From a checkpoint of a small sound classifier.
Model: log mel input, arch jasper, norm batchnorm.
Training: adamw at rate 0.003, 33300 steps, held-out accuracy 90%.
Data: trained on simulated modem signals in the audio band, 78125 training examples.
Rows from block 6 of a small sound classifier, named by matrix and row number. Rows with one number belong to one channel. Each number is 128 + 32 x the weight over its row's rms, rounded and kept within 0 to 255. All counts start at 0. Numbers have three digits each.
After each channel's rows are labels from the 100 clips, of 14848, where the channel reaches its highest value: "strongest on" is what is common among them. Only what is clearly more common there than usual is listed. The data: simulated modem signals in the audio band.
# convs0: first width-11 conv, stride 2 (model.blocks.6.convs.0.weight, 192x160x11, each kernel summed), inputs 0-159
# convs1: second width-11 conv (model.blocks.6.convs.1.weight, 192x192x11, transposed, each kernel summed), outputs 0-191

convs0.79:167054157129138109148122103143158096154094182111134090094134125150000120124124161127132140145138056118142055123123118124179043076163156141114096112150084147155112148142077065137113067143124105141105148140073089136120127108166127134114205104127150165141133076129112095126121156159102119134062133144128122118119144130144085081142156091143109103085103160101122132051110120173136079039155103137136112070160148115154137086154116103150143099094106099092120127110094153117134156100085122
convs1.79:156152112121117131129137144223057157138136143033126148184175152109135105156156126111102103153138222115134112149119121134127148131114142141117077069139120000098126119124104126148080068112122144151148129157159161168139126142151143112113119135160110117124119137150124145102131110146078167126000144149141130137106157099137124147158121084145104099160140138148131150142096000140121156104108113119133080139149124105150079132102172102138138113059114136130109120150185140133080146101112113141096155115102132054089112122134122086122159134133119140157161112150128091139142136126143126085
strongest on: GMSK

convs0.50:156111118121138144187070112103123127142105120174117153028097127147165121125069114110152127129086103130180086123097065145128082106128119167130134151173089068093093113144156135177103115125147081159118121131138093121104169097147127148153180135109141170150117162093151129134171127161124096170101150136104166142138004112102107142057073133154111089124129122136132080130131137190168161058151213137075151087110139151130153049146106168136160152098091109121085106091115152129128144144098112
convs1.50:079093090089075208145154156168159146141090119124085136147106119111118118138112062120124089139094146137124129141079090148085141184137132058137118149125112096169129159131142158085133131120136102112050170152136088112063130155102170090158114135200147141138147101164113143138102162147059076086126135088177094107013104096131106110139187131126132099105093155112128168080119154097110080116111163173107063074176157103172165147105181124107119118162088152087083081181126159133144119132094130141081142172107179132150148117141110161110086095104083123119105115161106098124090113190116106127
strongest on: FM speech

convs0.60:073110090137114159094119119116122111163103105088109102141100089154105120118116085130145143100147105086111133116187106083123155121126112114072139157146170020134012141017111164121143087166154065121129173129172114071133144085112102109154178077113110135110072076108087123139117159117106122086097116059129100126124135101116125120117104143125114139054118106164136110129135188138113149166137116111132093101133050148147126098088140106113123131063133133094149062138114103161137171089124128
convs1.60:146105075101148129118144102133146151128140100133122082125117129139075119173135127133152054126120097106136125102121096130123145147051115087124095142141178146125118046127121175097092152028096091112188087040027184092149079122090123101113132134128128093095087160102167058125132144126127136078104074128171079133120160154067129146164165112141111131076064067112065119112133116096143119144081130166058092070139146097113122116133102107153143112079096129162110108109102099110093153128093154117155112155165107168118111121108138177128102137180098141181128101087136117105142127113062101123
strongest on: carrier: 2.5 to 3.5 kHz; 50 baud

convs0.139:149122102143093169093089157122165130073109137091190064114128128119132123089141098123114205133110187152064137110150182161147085096139094085127190126110091148116051087108104148142134147154130156101091162111124118146097109144120072096090126119111115062194098156121084163076107071112123140112134108113201109124138175184138090124183127157099074119131144144130098135110123089090190126235144072127148097112100182145164088103109137112139138129136135143135066151122137115077129103136117141
convs1.139:097130147095155155158118151181118119066134163051109085091168133140119142101181120199141122124138122101170120111068114153115126145154041039151124150135101163161103070103165113148103122148107080111116133092069124145088119020141096079155097158129116128136154109148178144117103115104132152095138132100131153093147142008127115146181103130168082088152148103154194089125039117081111103070135166105172159131130188148183134083130123098115177148117115121092143132094083149135119132091152141134134138150144121086094130144182118126163103134108119141121144124162119150149140091169106107120
strongest on: 50 baud

convs0.35:152152159144090141135103140130122121127090175166116162142206134146151124103114136167202145112140142140125127124153118046134171163166107115113141149122125160114124120153120159128125077136116116118143132176106099078153140062159152113048101111121067136127093091124106199097092157125181075098162102092179072150105161154084088124074079136081168166091128081059075125088139101099088143107089134125137158134105166069084049124078137112107095112090111095141166168125093156084123116135154107
convs1.35:183157146137107090149105121079169121117119158101105090166113156142098149118158168144130172179156096155170232126116109089188106132152120088101067102128125112115148129082125167114056118126112114142123230127104168149106150124131100141174129151015146134110134066119134118120180106145198109171124132135114145147152184125164135109119195146161149113158068155113140149117135086144106148123093104089160135108099114105127191140116183153095095174110130117165133047166090120131163131083168110113123131056125072167135119100112137131109133119120200147156152116095114156137153167150095100174
strongest on: GMSK

convs0.149:125118178143124114126175152123145079124141098143121100114110123131115142141084139146137101092158112151163109119125151198145148114177107119128151177144108049132071112145112127124144110175144118125120137145095153120130117144103134148129170128121113095108133176172102129142145153121157127141111073144148146052080174113176100141126193097144212197123093180126074079200133107125099103085099113159162058070131140167157157193073103115126187064094091123131120150019137104118121085171123106
convs1.149:152126111127040096140148118079118137107083086167193155069152110147068176057111178169096137093130131113135181112170153087128083120153175154117136137095160175116137160155152102108124098122056121126162123125125113151142103120125161140132106148226147161148141126132128149114046112078152092125133127113111174115132139165113094184125082114155146136098099118124123076110093135092130133152161121072178130137157111188164112109125165126152162121078110109085161103140133130137120136093117166080114162131133112125024100152114093019166103144153113124050165136113151096165159133099120119175
strongest on: on-off keying

convs0.143:124152148105136112166096127099039146128099128099119105149118146092129162128106142084085099116053137120163138066121119172082158122093136160097071123091075138117127080106135119133166133103108105101087105085071124083114138080141145106092142179120150071145095098142157116163089143095171088156116131115143082135133108195128110065128069105053099115069000103135146126120138123170104155160126159126167084132104164143108099138127067144146144129105132132077122163154119113133125141087137094
convs1.143:144156145057132164121129129173192163132167104093157117147130138170114105086177104145105155174170107128123096143152176130160110097147129161131155117094097208131175080135147095185135122173154131134090073089118156119152149112155134120111170072094163112128151167103140097144074185167156171125140125128098165146178145137162119080145087145113125139123173132090096089114096167106186123127074119108040090187107065092117078115104178142127174107135115102120141136112181118157123134184150140194110158153134153167165114174099118121152133174139201143158140192158083155160133150134126196179
strongest on: FM speech

convs0.28:131138076138179117175106027170163059143119136153133064116019111141160122133117101141122102105133100129109123142172117148075184121150146171092107079115116110108153168133104127161111173146147143115131109172136084187139128153033071129165131132133175202121107122138136117163128127127123123098136195159132167140098086111119145127149176146075185131100159085154103198181095172139123138092138152141091161155107134179128140176142105147087130158149154130117151103192133128173134123144115121
convs1.28:145109121155067123084109111118069166112146103095163150108065107186132122110120123125042066077117117120125116146097131150094070103141090060099117061131086118106148137061153115112086137128099085176142141102112056111112075128021134138123169065149149047070098124066095131149136101122142136167131067099151089147108118120147107113048105120143167105148139133111088113099071096139118113062156093120109082113149097105091134098116178137104130130127123115130165097082135121102082082155131111112106068125075145163123162121142141111100072117121174137084130106140149123142095130142096144142
strongest on: frequency hopping

convs0.105:104146127133138126097138098142080118133120202143148112223142143106091157118118126104123150151120113053089117098109110147088107120089114049122153154039093142180149122132088080133071169135129176106150129155177070083159104111137185130113135090107099090127044105167152141124096174064151129147096110140150097107165162142095084063150098184066106178138087125123128129134157135136115142129129152108131140105060049151138116141149094049133109146107127147152110084111138096128118125107114144
convs1.105:118135106118182151113153118000131182155131008150176152101107105064136133140135096058109126114145111150133119130089121076115115118129102116098112115113129102131097042174145114176083147109104094138155118113069117155129062140170152142077135156105113177113173161093143097105103106115113187175120107138174148108182131090125147150123113148110077095086117069117140126109138148103147129111032150086151150149107127102102127095116116149156171131132121127153115132111111102101142115154091126094177159103104165176170166123118094150159156075106077062104126162089138163107144122152161127093
strongest on: 4-ASK; 50 baud

convs0.187:141120128127085056102125079060167119125161128095142119097107108106175154127122135167106077175187156153170122167083180125160132150158087110134115107074082146090075165132165064090129134111121166131193163104121080140112092200103096106166133068149175151098099098098130097087118121095154157132124137110139171123117111152146168154121167082119150133090127149107106152131129078140095124112120030142131057050165053154131148072077128151119120169132105124127108125103178120124135114147148114
convs1.187:052154090114112079155137166106147121061118076126116113057130056135099110049107151116112143074170149131104137153153131090082068080128172124127059160150126139119152134071128097090057138162136131096126044120065158159106136088138109115145162128134108050116104149099169147094102103109091146132106109126103136118126109120116148150128133080153117095147147120114187152092129134076105080113126126106091101124119073087121087087129146129132147146077145069119060165114121108124111126097124098103131144162110142132038102139109104027104109139073168154107140129106098153127171126079109139081
strongest on: on-off keying

convs0.103:000140144134181115198129080114116142147132127113104096165136122138103134120083139124166154147144037117156102134101087102186153083042128145119117096126144174124094119106181158130120108133130136138163077127134121118131143151122066096142179122149073147125077101161149111128136172137166115151097149155132047065150083117109149091131153109119167151052075138098116099064123117155123132106134114166158101182099130153095125128149097127103169068091142111104167085137087099139136120103152139
convs1.103:159142144112178084135200083084173150068137130089090153149079134133128099146102101066143132111183161108090089124140148162119116112130127128122111138180161188158095142113113146122126139165118152123100134000149160091109102109084153113078090137151139130051171130126117122126127164103119120121158125137107069144105101120141156086129149167121092153002108068118111134128105126136145106129014154136111156132200122117156083136092099142152150150137148132123112030118152136081150174128128158169098130138127168169152073106119126103114118113108118084151110137125108144096137130152077116115
strongest on: 50 baud; 4-ASK; 64-QAM

convs0.87:144132103153155106115138122130117171159085131092135065091143117135163081138165108121104146144090133073085155112135134109146110068077128122096159112083073135116114155131104144121124118126126142135078172145098159104136120127100150126175197121120032137193070074118167145196202103089125098108154147161119090099130112117092145198190140122158152159004070156049120128116173138074163135111150113125132067132086114126080123168139149139135111129107122133125128090120127123091101127105157138
convs1.87:133121127106149172125098124168127137110128057169084139107159103084149114130131106139136101140081114129105098162147108120153127146089086162114149135084110133135032095123117128183187137136139155124122140152091139086135097133144147151074058113134152154093141153117139107117085129077140202149126087127132161161141101152106153173173111147098041135089128127088132102138123139138167199144100141137146134128068120131150111134178063101131189108093170102125161132125159070080162117127111162138132187075142114146172089156134169124129118107117024044006110145112112111142118132165125119075
strongest on: OFDM

convs0.6:143116167152126171042094103165161116074126131129150147099149082106098150146078137188116145117106105105109089085089182160122134148129127051155077180137117146096147127115134164088103118066142106135141115154146134138118082112091153118154118114130096126121190060117107103081132109026063144115124118094178159100173116099094135116150116172207190096119148153146096132123125133104136124116143139123136098096156194148180085146084165140107120137124178160126087168077162168109094057136115135
convs1.6:191078142179059074143128158173138136151125166110135179159147135129117172153178145099152120145073110110139104076140148118063176126120124136156140131157095120142171104131123153100178118108140042116057119090131136089169177119140108140152134141166111173125123163090120132169121116176057106105129093149145151114071139165142098148073048151112132115097132097123077082168148094129120094157116088169162126169163140130134173118165096088146193139148123101057085136112127100167143101072116148119235119118183114159076126115165124136121144152168112130073127171091149122119065136102129114112
strongest on: fading

convs0.122:143104105090104096089101094125168078082150123130148106062107116130175112120094109178115137113137131132171127108143126122084076096125123117083132108117107089121102121049119125116101121164115135099132065108057120160068144116125106168166050108147169138106177151130096089126168121151092118101055141142074120144111144127146131132096116094060148094141138135119164139148054129248090107155148136137090111148129103165109111114098141149114125107123170172046023157129098146149112100118110110
convs1.122:083101129107114089052183123177105105173148104146124120117131142165171130120183089061103107143197074100179107123116168087112064119125120190173133149106119144142130089095154162115070154084112143140140139088074123111108154084135114131134180135141091145124090104107121118139128158127075091099094105194145093171100167119119131068127090100097158044110055148146062073148136138160148152135122092119106124076118118102112067158109125128156188082088186109080186109160124170128114114115207151117112117095171134130140132125086164117138154175090152073120136143129141118166162118133169159124
strongest on: 4-FSK; 8-FSK

convs0.181:124136105128099138106124104127177130114036131182115156005119105102122129117107139091135180129128081158053080122160116120151110093136120174108143153150127125112100117109155140127180129109105130115129148126156146110139141091127113114141135108096072135082123131127114113119161156145127043043103109135177111101122166151075134143136100162134142048088160134127096140169123074080199159072128139115168146118099179136088101120069167080127155124141147133104108126131091107110058089087065177
convs1.181:182123144164144140155114141158087145148085130155088162184124144107138105107187167143124095120051148128097114105095078075143156095141089089166149099169118090107059140140143114114148162047167125148126105151238055175104158161147093136135171188130114104112190096125123191107144115144123165124071100154144099152180168132122102057058145136129113106176122179110133138168162115116114169157125145170092148163173114074109162101161126124164107149137098106151108144103114143136124090126132137102153110152154150195159134097154153138110119103119112150139072121188164095136128114097087142052
strongest on: fading; FM speech

convs0.169:136125129086116110146132125066127128100145153121129098117085124092122104108049156102074117119161203054113080138153099167150155099147120127153119175175120133109161146140136163069066160132105136114122104117132129138120094131098166133097089058149145117157119106180166106168099071116127139141106113101137154061111093089135122204100153150147149109126003121141098148126143151078037162096144082118108063122095109161150130123105081118120195105112104102093106069123160130130130122157096131
convs1.169:053140063045132108103130104093127153169130086060093097023175068171108113150131187135115144102171109142147067140135131148083104110171111110101120149066136108133138112137154173139046182152099100150106098129061126170184112047110126114124152089143116177127114103034149161099111155097122104154105089132121151133117117155133179097113118078180091106124155121097119089116104127126165123147149148118112116158142151181096091118147121125122165116064090080107114157094135098150122126111096139117140119120118162136059143175151119186108144113142142145083113106122178176137157131153139111164
strongest on: on-off keying

convs0.115:111148121123155116128111114134166100167153127104151089143051124123130095124144123156167142180168171102143124140057118114144162116101116171117156048076029091139136149154184097114177127141099165155177100123077098155141099147136110122115128147129092125088006123133108124138175079122158139147161130109158101162163119150180146167131128120156060161118147136167127078149136124117149142194143113145093127165125132111095154147143119121064086187170063076120086135142126122159120071117071120
convs1.115:074061125073070087141124118107109127105146110127132080055100075093101124128096136149041108152083164110158089099129132064100114113116089106125100119068117114108105116100118121084053118121132123153113084093123079082136118102086136140043109111069126081149102114116075031077150135107143130073157126124169123092069120142118115088103093145145077144109156135061115127085066106157107118107134114146067096125090158113112122111093113058114124103123112106145152118059062142103119083125055131172115120110065164103121130133151087128117129117128111175090128107144121122117103120092132129138
strongest on: GMSK

convs0.74:096132105138126118103154141185179147115099117159109107121110155087143084130107111125090155169173152145110143090119118154142163045107150140133170117113060111160116168103143109142128029126135156140074167143079131147148094169113159060114103109107042115153079091157140132137174110121163115116154114102152085115117136145157097040154160140148137155110050121060125159160128120106112147140124116114162118114075179127088132142122130140201146068171139070147115090161050096109146093094136154
convs1.74:126118157143148136116159139176121150057166137182204152159150062122116132109145111106154117178174148119136174112164103158173108113124128116163096122137182144106168108108108134127175173140014135137191106047112126130179071136099104128166151132135163135162141128170157144100140168146125067143129116116174120100111131125090145134185059124078138130089158065155133118156140134144130136137081149112126076102158114110126116142012155158133096137163152141138182170133135155099093129144097111134085131100160187076103208134149118153140107118123143096192150127159131101126124081176076115110
strongest on: 4-ASK

convs0.53:104099160124049141140100183073135156075108164142078094129172136102126118156108155114092134193140129119145078037085137158135088107170119146129151146112135164052155096082144126130124116044112047132114146115139048125112148096113136068067045120144158072152149083139070145139153112122147129154127098086186115125136151137126110168140154151145126134131115130052118107165121122112099130127168142081141088113124128165132081163065178115160096142133090122128126143068133116154113113136096136
convs1.53:113105117193167099093181108119072132100146116072164152119201068155105116139144129127152136163120092194066081115086133177072146133165106145158133124115112128117128032111113142149089114106149149192118143127059120134105159129162080121151136130069150118152119091096098122104137156120157143121153141175172141186160164115094085117115080141135118182081129141159101081153161124111151158182110164156045174123116099137202156108137181110116158157086154151197123118135118123128112102175171098151183097136127131174159126181157052086098173151137165154105153129107150145098136112159148134135
strongest on: frequency hopping

convs0.104:139155100156123112143147151134137162125139128147107157164122117158144143123149140131101147124159153134105100048175104169114139038092131173112153160103077126125164127090113129115112150112176101122172109114175154121160157107144119033123121081095140125052052114128132108162105116109112151107099111124109129128129130127099122186101131142040091097069106112183131073090156071123119186087127137129143150109087150111113122124074176097089122157115125083118115115128158099140065120025036155
convs1.104:123114097092216096102173141083120207151140052144087150074084045086120119182121093112124138155095151155124116146096102054099132142187120164140142121103119129122029084101130127162169136091088138142123134092089123092109168131138125084045070130131158129113144124075144161152083136126114127134161123123184153137133123142080123181171141179093065141084128180099136137142153136143155157106079121119107125092120143132121118121129135175174143155122111130090125170106120073125163172118072134107098101155151158144166092134113138137140133092098055059080109109113137121074099136089089107120
strongest on: FM speech

convs0.128:082120138135153109175156125179092099136116120152154088170137145127117102100136122112158173108135105131123149110168162107112121027098124130138134111055121082096138136130127120158087074129173159100107143104114123089156108174140117066133200112108135117146099113133149114100191087053125109129148138079111101125169167098093088229146150166079131113099113155159103148163153158096127162165167160094138142180171151145149135190152112090170029081157140123103116105178116100142141082084133101
convs1.128:126182118116129175104095108134150119153120134165059105075154098086084138190131151152169186136112089117130180133156151153113105151113103098135149116089117119111111166159145130090187152129126141126105117141157126068120120161161124078121121145119200162140106122124138110147133164159108127105124153105129134125082145117076132035060186104114124109090108078172148136111141128168088206100126100135097082130075156088154140147131126116108116194147130153124151103119156095094148127049057149113063146165185052069183130103086134092122115089184116096101210077115144130114107131125095075124
strongest on: OFDM; 50 baud

convs0.166:089121149113120094098046151092169162084117167113107178097149138104132150131130129154141100168160180093134132129147116131147133113155115132121131117102134128083159107129155141129106152129123119121130112106110077133117115000162156096080100146129108073117098139110152123155121105174135140114124114155133092124146104132111141185149000137195040127135111143153135120050147100094145130116125131131148111116118116114143110163121000131130164151127098135152151101132138137157147137166121117
convs1.166:033138129159118149134126103066125154130101164102095151132146195167125155141094151129132107130089141135161078146113090158081135086162140124104096134134110160116078114142107157079139155151126105101081184158181167114122120111140147135149092155105085174078091116144041139108115085150154095155118125118112059176203125141155148097131159125107164135121115114184113188095133101091124098113106137083129164126093156211101132126097097122146101123127174145124104000134104095077144119160128120144142111149079091103163147111084100163113154144084213167089123154151149114102094106096104089144
strongest on: carrier: 1.5 to 2.5 kHz

convs0.10:112160169128104122085093149127099148107136137085127127083115057115104144116110127116127125181119127144147133151143120163173113151101118129136116104093107118080133111120156112077056156125105050132120125063131050164129114105173128114087109151124169118150108100120148111178133153111075147198091057154192095132143121078137158164168077134218106129144108172164122069067122120137183120107106084138143025118108136084154135153154108137159107121126108123139181069115137104125080182147079113
convs1.10:143119123148135138137088109109150118078125107123130146114106118160135145135082103129134110163030090111132123119071037117043102086119137116091127167098144196096101049119119109123125183117202140098080114157080221087123156128074148064102138107108109103105092120113126069149098091120148094111135161113058114134060095103120155139072095117143139152140158019125084099108119152126111120062104172092114083112163151128098078095138116151153124107140072147123126143058129113168106167138111069152170130117128117134149113155123122121096133118126094142117101120164115125148157148128118183149
strongest on: frequency hopping; 200 baud

convs0.15:069131152117096106151144121113119115044106060138134079155146163103136154093088153089119131121076091162044103134178116125125172119099124112120118136141143147107081121153133054066093202167038134098117125122067188161113127134158146134136146111110128073153122184101092172176125170102137150134135134107153149123122156125165170107117153093068121127106080130079123148139118128142123153112103055139152125135103196132110137139140149160123110050078109127111123124155126048147143057163129105
convs1.15:123072113080205135106110077081108124132150090161151147127123122162114146153137156148115090085157077050133119118057174165095107172072097131155201086080177124090148144102147146114089144138147061140131119153152107113111086117081144075150113098108108104116154114122127127143141158126096153044131114129138113117104107077132102117101059118122116091153130136066157089134122133121085170106124105170116060157135164086108156156129084178142109156124154117103191126098066170148120147122119193085067149099128140131138108149166127168120147110187183143138199106112128139154162175120088102199
strongest on: carrier: 1.5 to 2.5 kHz; frequency hopping

convs0.160:137151113147115124138124129148146144130119155147121152178088172031132171143153154185168130125125130135129107146130083135084124110126118136114121147058096117117148120100094122144154124091125109108098111112124038082173149142148138073132082186149104101140031097168129208073127125088134097120160147127182149131093100129160154091120146126144145175117126116133160144105105107106139137042086168121117073057102149160096121141134158015178122157162146110113100099123122145156165125187083093
convs1.160:096096132077136119137108099083103142077123105172159126097073177077175128131158122178159091140128201122112109068129098149053108127114125178119068132112127144075156137188158113141053155128137119117103130110114152122154076088169161045183099151136134051141138127136119079087147160116035111125143114174106103047067178113137185121140054158117140139138142127108105123136095137149157097143086126103139144101146146106136160108082067161140140139135131169142140129171160114124142139080097124144148107136136168087133172080133116149176121147134071107140120134167112134193149059171126116143
strongest on: 4-FSK

convs0.80:177141162119079170168057096181135157119172170127139114077126115049122141123117139142073176179124100149162107152141177148116088106112103182134122139144065118083098108170128109151113147135134167143053160131122112125067092157107137166099161122126154144153130122111134137147117116099127121154144147136167123134134153108151122093157060059098086125137071168136057080098096036133136063053144094139140097143148109102105159124096175102168142138097100148047154122126113098120180129148145123
convs1.80:131122132125152108110104159099140157119033076141155147090107120149085116021098162127112100095131152116102128136119132125146053120128146165151091165130147166078107073123154122116082089108117132101139087128104173119116114130104106130126120102187102111089144091140163148040070149128153155125101116157104167090156105124113115158147078102161076108168104104117156067044112123045103121115123114100123107144138106165180089134133127138168154120116140099121098072088136130180103110132134137161177166112171143121037081079138102047155119190114107175096137177132094130151121113103179135101
strongest on: on-off keying; 100 baud

convs0.56:096074080101143112135027078099122101157122143055108172139148157100139149166113145101150130127142150124156112137105100146127105113067145138151081144125112126034130144063139139144111168130142114110098115096090115105081088090146093093092144142139125110092107157084142121163122096120104114157102137145123091133070125189148077089125066072243050112085084105148164095081109135155127125164137142140119096111080167125093129078119071165165133123101152138148166087101123123133170116121135104
convs1.56:113162099137148079159117108142102120080136158152145134125150135177084155169161154114135115121093119100160136091143177109179118120148119094131128125084099170019127124185124141115127124088170144101135089144186133171138165153150141126143075156160143080123101140164153053119116074130078120083115158128036096092146166104172085173200124147105156128131123092127049102156150110142147166180149159124119121088190086139155058119095048076106151141111099139154098127190155144145148160139147137125157146153102109128176192125149098132165127139145106151150123189152166150126156114094096179076
strongest on: fading; strong noise; 50 baud

convs0.165:202151134139125159100106111162142136121103184141101061045204127025136111115142106169066178096140104067142141149073203140103134088152109112123165144090107121123128104110119098143168125133165205084040139121122121067106111127101128102107141110118085137146069118146134100082116083140101140149110131134135083155102178136060112140148082077138106134117105134068110136124140115116140105026094080123119107182139137135123146129100132097120144132117147121088139112106151095136118123159158134
convs1.165:164122132170161124136107168087126175124062098145150154089129184140061115043106158152108131092130165127124128103136132127152102142127168113154107129156123153130130121138160186129138129133155112068136137195143135127117154133152093103162114140135089138142149094128179147046058135134142164114077123136123188096151097125146123126111110123157085122224128161151159130075141118069073100146194104110156130091169125143150116148172100087148149135143154138129059096105172092171127106139169145128205155133172083195058087099158126118150101140120176200076143170122084157154163142067124100117
strongest on: fading

convs0.0:107123115136159119154097105090096158105116134065117059121200144126165119079134147098142172194189140072193128130106118153100148127196122209099157146093059154157115125125112107140161155089074113135071114109081075107126151121103141096123142119104053017095056137142086114166125072097150128147133102050148085101107147129131139166132115122123071106112100141110146125121142090102127121162140127091091086156125145074092112114132146144090115098146102144112098148149099110160105104148145119
convs1.0:098100133152112174116130101160092083115126129141153103003129182154118119186109074145121141125177094114078153151114174127116191134125140106133131088147143019121102116092128147160137099127068098108138120118202129130123130176109170112115129110130128187125160097148123142129129156127143126097119137133203149160134143089190157076128083144091112127100132148098175134094073108100124107104160132161121149089020122154095143111127144165123050124129160176105103119085094160064147141159082112199180160087154113121130132158132132188145120135148138127156179099136114088127132159137123138194
strongest on: 4-FSK; 8-FSK

convs0.85:095118140119137136119107140138156152125134122130128141163128163065160122173186160106088153107153139148137107097085102133101115028092132118106143062090109145132107133123170160144130043114102162099054125144088111083105098149121104080113146159146087066131096059170167115180136073108143131174123086055144106146143132153116110030059134129139140055084075135097146137152141139108132115111129106124132097154108145116098109161145157118159135075115095109130096126113062114093159072063130140
convs1.85:106101098126088084116147122126141107086123126133198149135115075140120156135103117063121095147134127144148161110143098176159112132123128154142119103129163136147155108071102150132175159127057118144134106053080128131181109161082110119171125094141165143142125123121155118104125154137109036182153109127109149140115134079084158130217068145087138167052117025119132129107096143139147106131055133119144077116161112122149105125043126132139057102171141097129160205150169110084082142128122115154070095111166200047114176116117147165144133146114116121171104112110131124108087113140097141100
strongest on: 4-ASK; 16-QAM

convs0.158:131135134135141117162116148110082129083130131147087098136109131141130086087112151095163152128101088103127126184146116112129106131111108099078087157151138153162080126156099108129128165073120083124107173155121152094122094188141135117128154111152159107095150120104113116055146138128088127134115174067079119121132114022139139144107140111185109139150126173015154193122137172075078118113117083142113161140116148156151094145165161115099153097093213111080131141014131099094152127181167135
convs1.158:099130070115174148140142046123119110100155078057115104094116117166063101104144155142131115133105130095144126179085149195128108137091097127118144157135145141098103072054165121136105153149083045174141091126084144111135141069083179161117098147142156158061161092070107125126127114135169123148140066113099039164068144060134128087092146133135140089145158116162129077119134136128114118197127129112140120155088041122182127115116158158124079106135104162089188117099128145067117120160099125140135138142138083109169122129104106138131099049163123124096140113124119147159103161183138144105
strongest on: frequency hopping

convs0.155:144108133118143191107178130071141096162109145146107145147088033128099120130136114142152177113133079060112143059117124116139122124138144061143157110179110110163134134127133161142156078123167134132111100152150168040122125117131078095148154068143100123109050100137154134116147092124067091093174146142108100127140114122095111068103163124080175107098083070134103158146130196076127135170118178109134100176092176150116136100083113111130051145165147096122134158182084143135087101093142112
convs1.155:097108085108059131101125096117132122063136148092108092139037195069103095131121106161139088121148163073120094136058046096150083117149098085114060164130103151172138105099136167128064137105094127090159106122130141124158096122095076142113136150141148126130173173076083099104133142106100152136143086099157159154155107136085076169110092098070122105166068088117126081107047144132148160115088090096108105091168140114126150084142095090108099165165158124129177140147135056145099144135119106129155140146125112165118162136156172197156090151137106168165123172092155155139178123145126155126
strongest on: FM speech

convs0.54:209116105128094142191112174094152098093142102138069137150114092122121123127134071131158131172077148134081164156090155068126077153145113065149122154164136186083183109137156150125128164104186160115114140168072129146129075161095136112184113141153166177138109098158178167085106150117120152114186199178156148109138194135147098124093127137146130123144098126101112123172087168107110123198098175126123129134147078131114107164128135077112073156092153117138102067082154162105099109164156088
convs1.54:103161112141152166111228095172163064117149139082133119110104166124128153155112113141136144109117105216086143147093133092144154145186107147134096096143121140173131130107128157096104169112122177112066053143092067101114146115146110120150133139026131060120139136097180158142155127126140154176164118113126148159122150144021089141081062070130109147106111103138124096124161142108105130114120143090059117049072098132173097097135107182075152078098138094116110181125142131131127120152190102138169062122155128143129105091142105128109161105099149114121089129150121154090140098155134147145
strongest on: frequency hopping

convs0.13:148113154138089123116219143102162134156142123076123127110183110131100110096179155094087126136156184112149131156166131090124137168125111141143177176115110155218147142152102120082129099099097149176125112023092084140126168125136157164153103121123143104078101169154136147119096101153167136149116080125201153187129136160137096048119191112074085154183141105093130118139163156129165089159127092109168127149103117129166089155189111106094078138117092105181140164112108152151109163083129141
convs1.13:130141148135100115104176139113118160137129108101187155124097068090137096121150123129131146116118186156122128049170143112119139110168153164125068154082139205158137151127142143158073048146068211124190138135121102112134132203112176180091169117141111140111133143136119138163120112115172091124144126125144135148149146136078113224153138121095103130134143139162142141170186165129160121075146136130155141094167028096178140126137152102161171169158090111155139127199157183153078178192165137049145177161131151119123176159111085135137149104110109145164153157141115135117129150131114165118
strongest on: fading; AM speech; chirp spread spectrum

convs0.146:140123174125069098138124119116174083111093148090119131129131099092133119123139160095155138136170116142141077076161104171135104123181085144176084113188081186140118160130114058118182129125127115135134230107118104213125145131124103134143136127151170135142143123079153070134085149100120108151154127166193160066083132168112103136106096105109122061073084133128079099161134154074129138140119092107127108075124151145170116134136148154130131122088127157090062161029109111137107153063143105
convs1.146:147107159100131132117130064134112113130117126161111146096087139089191149138129097142130115180096085172090161130003088140036146146112085127124153126096074142139103136166121102127142137100072151118097079155112089113078132087095083064083120073152144044121162127106056133122108112147084137163167175140127121140149130011105094151090110100121140104153124139159144079101145150150095140090118127120113113119127132141112136125108128157119114107166175138145193140088101145131065120201107144096094101162125075082141129123180167144127172110142124149093130131112123148073069125144169132108
strongest on: frequency hopping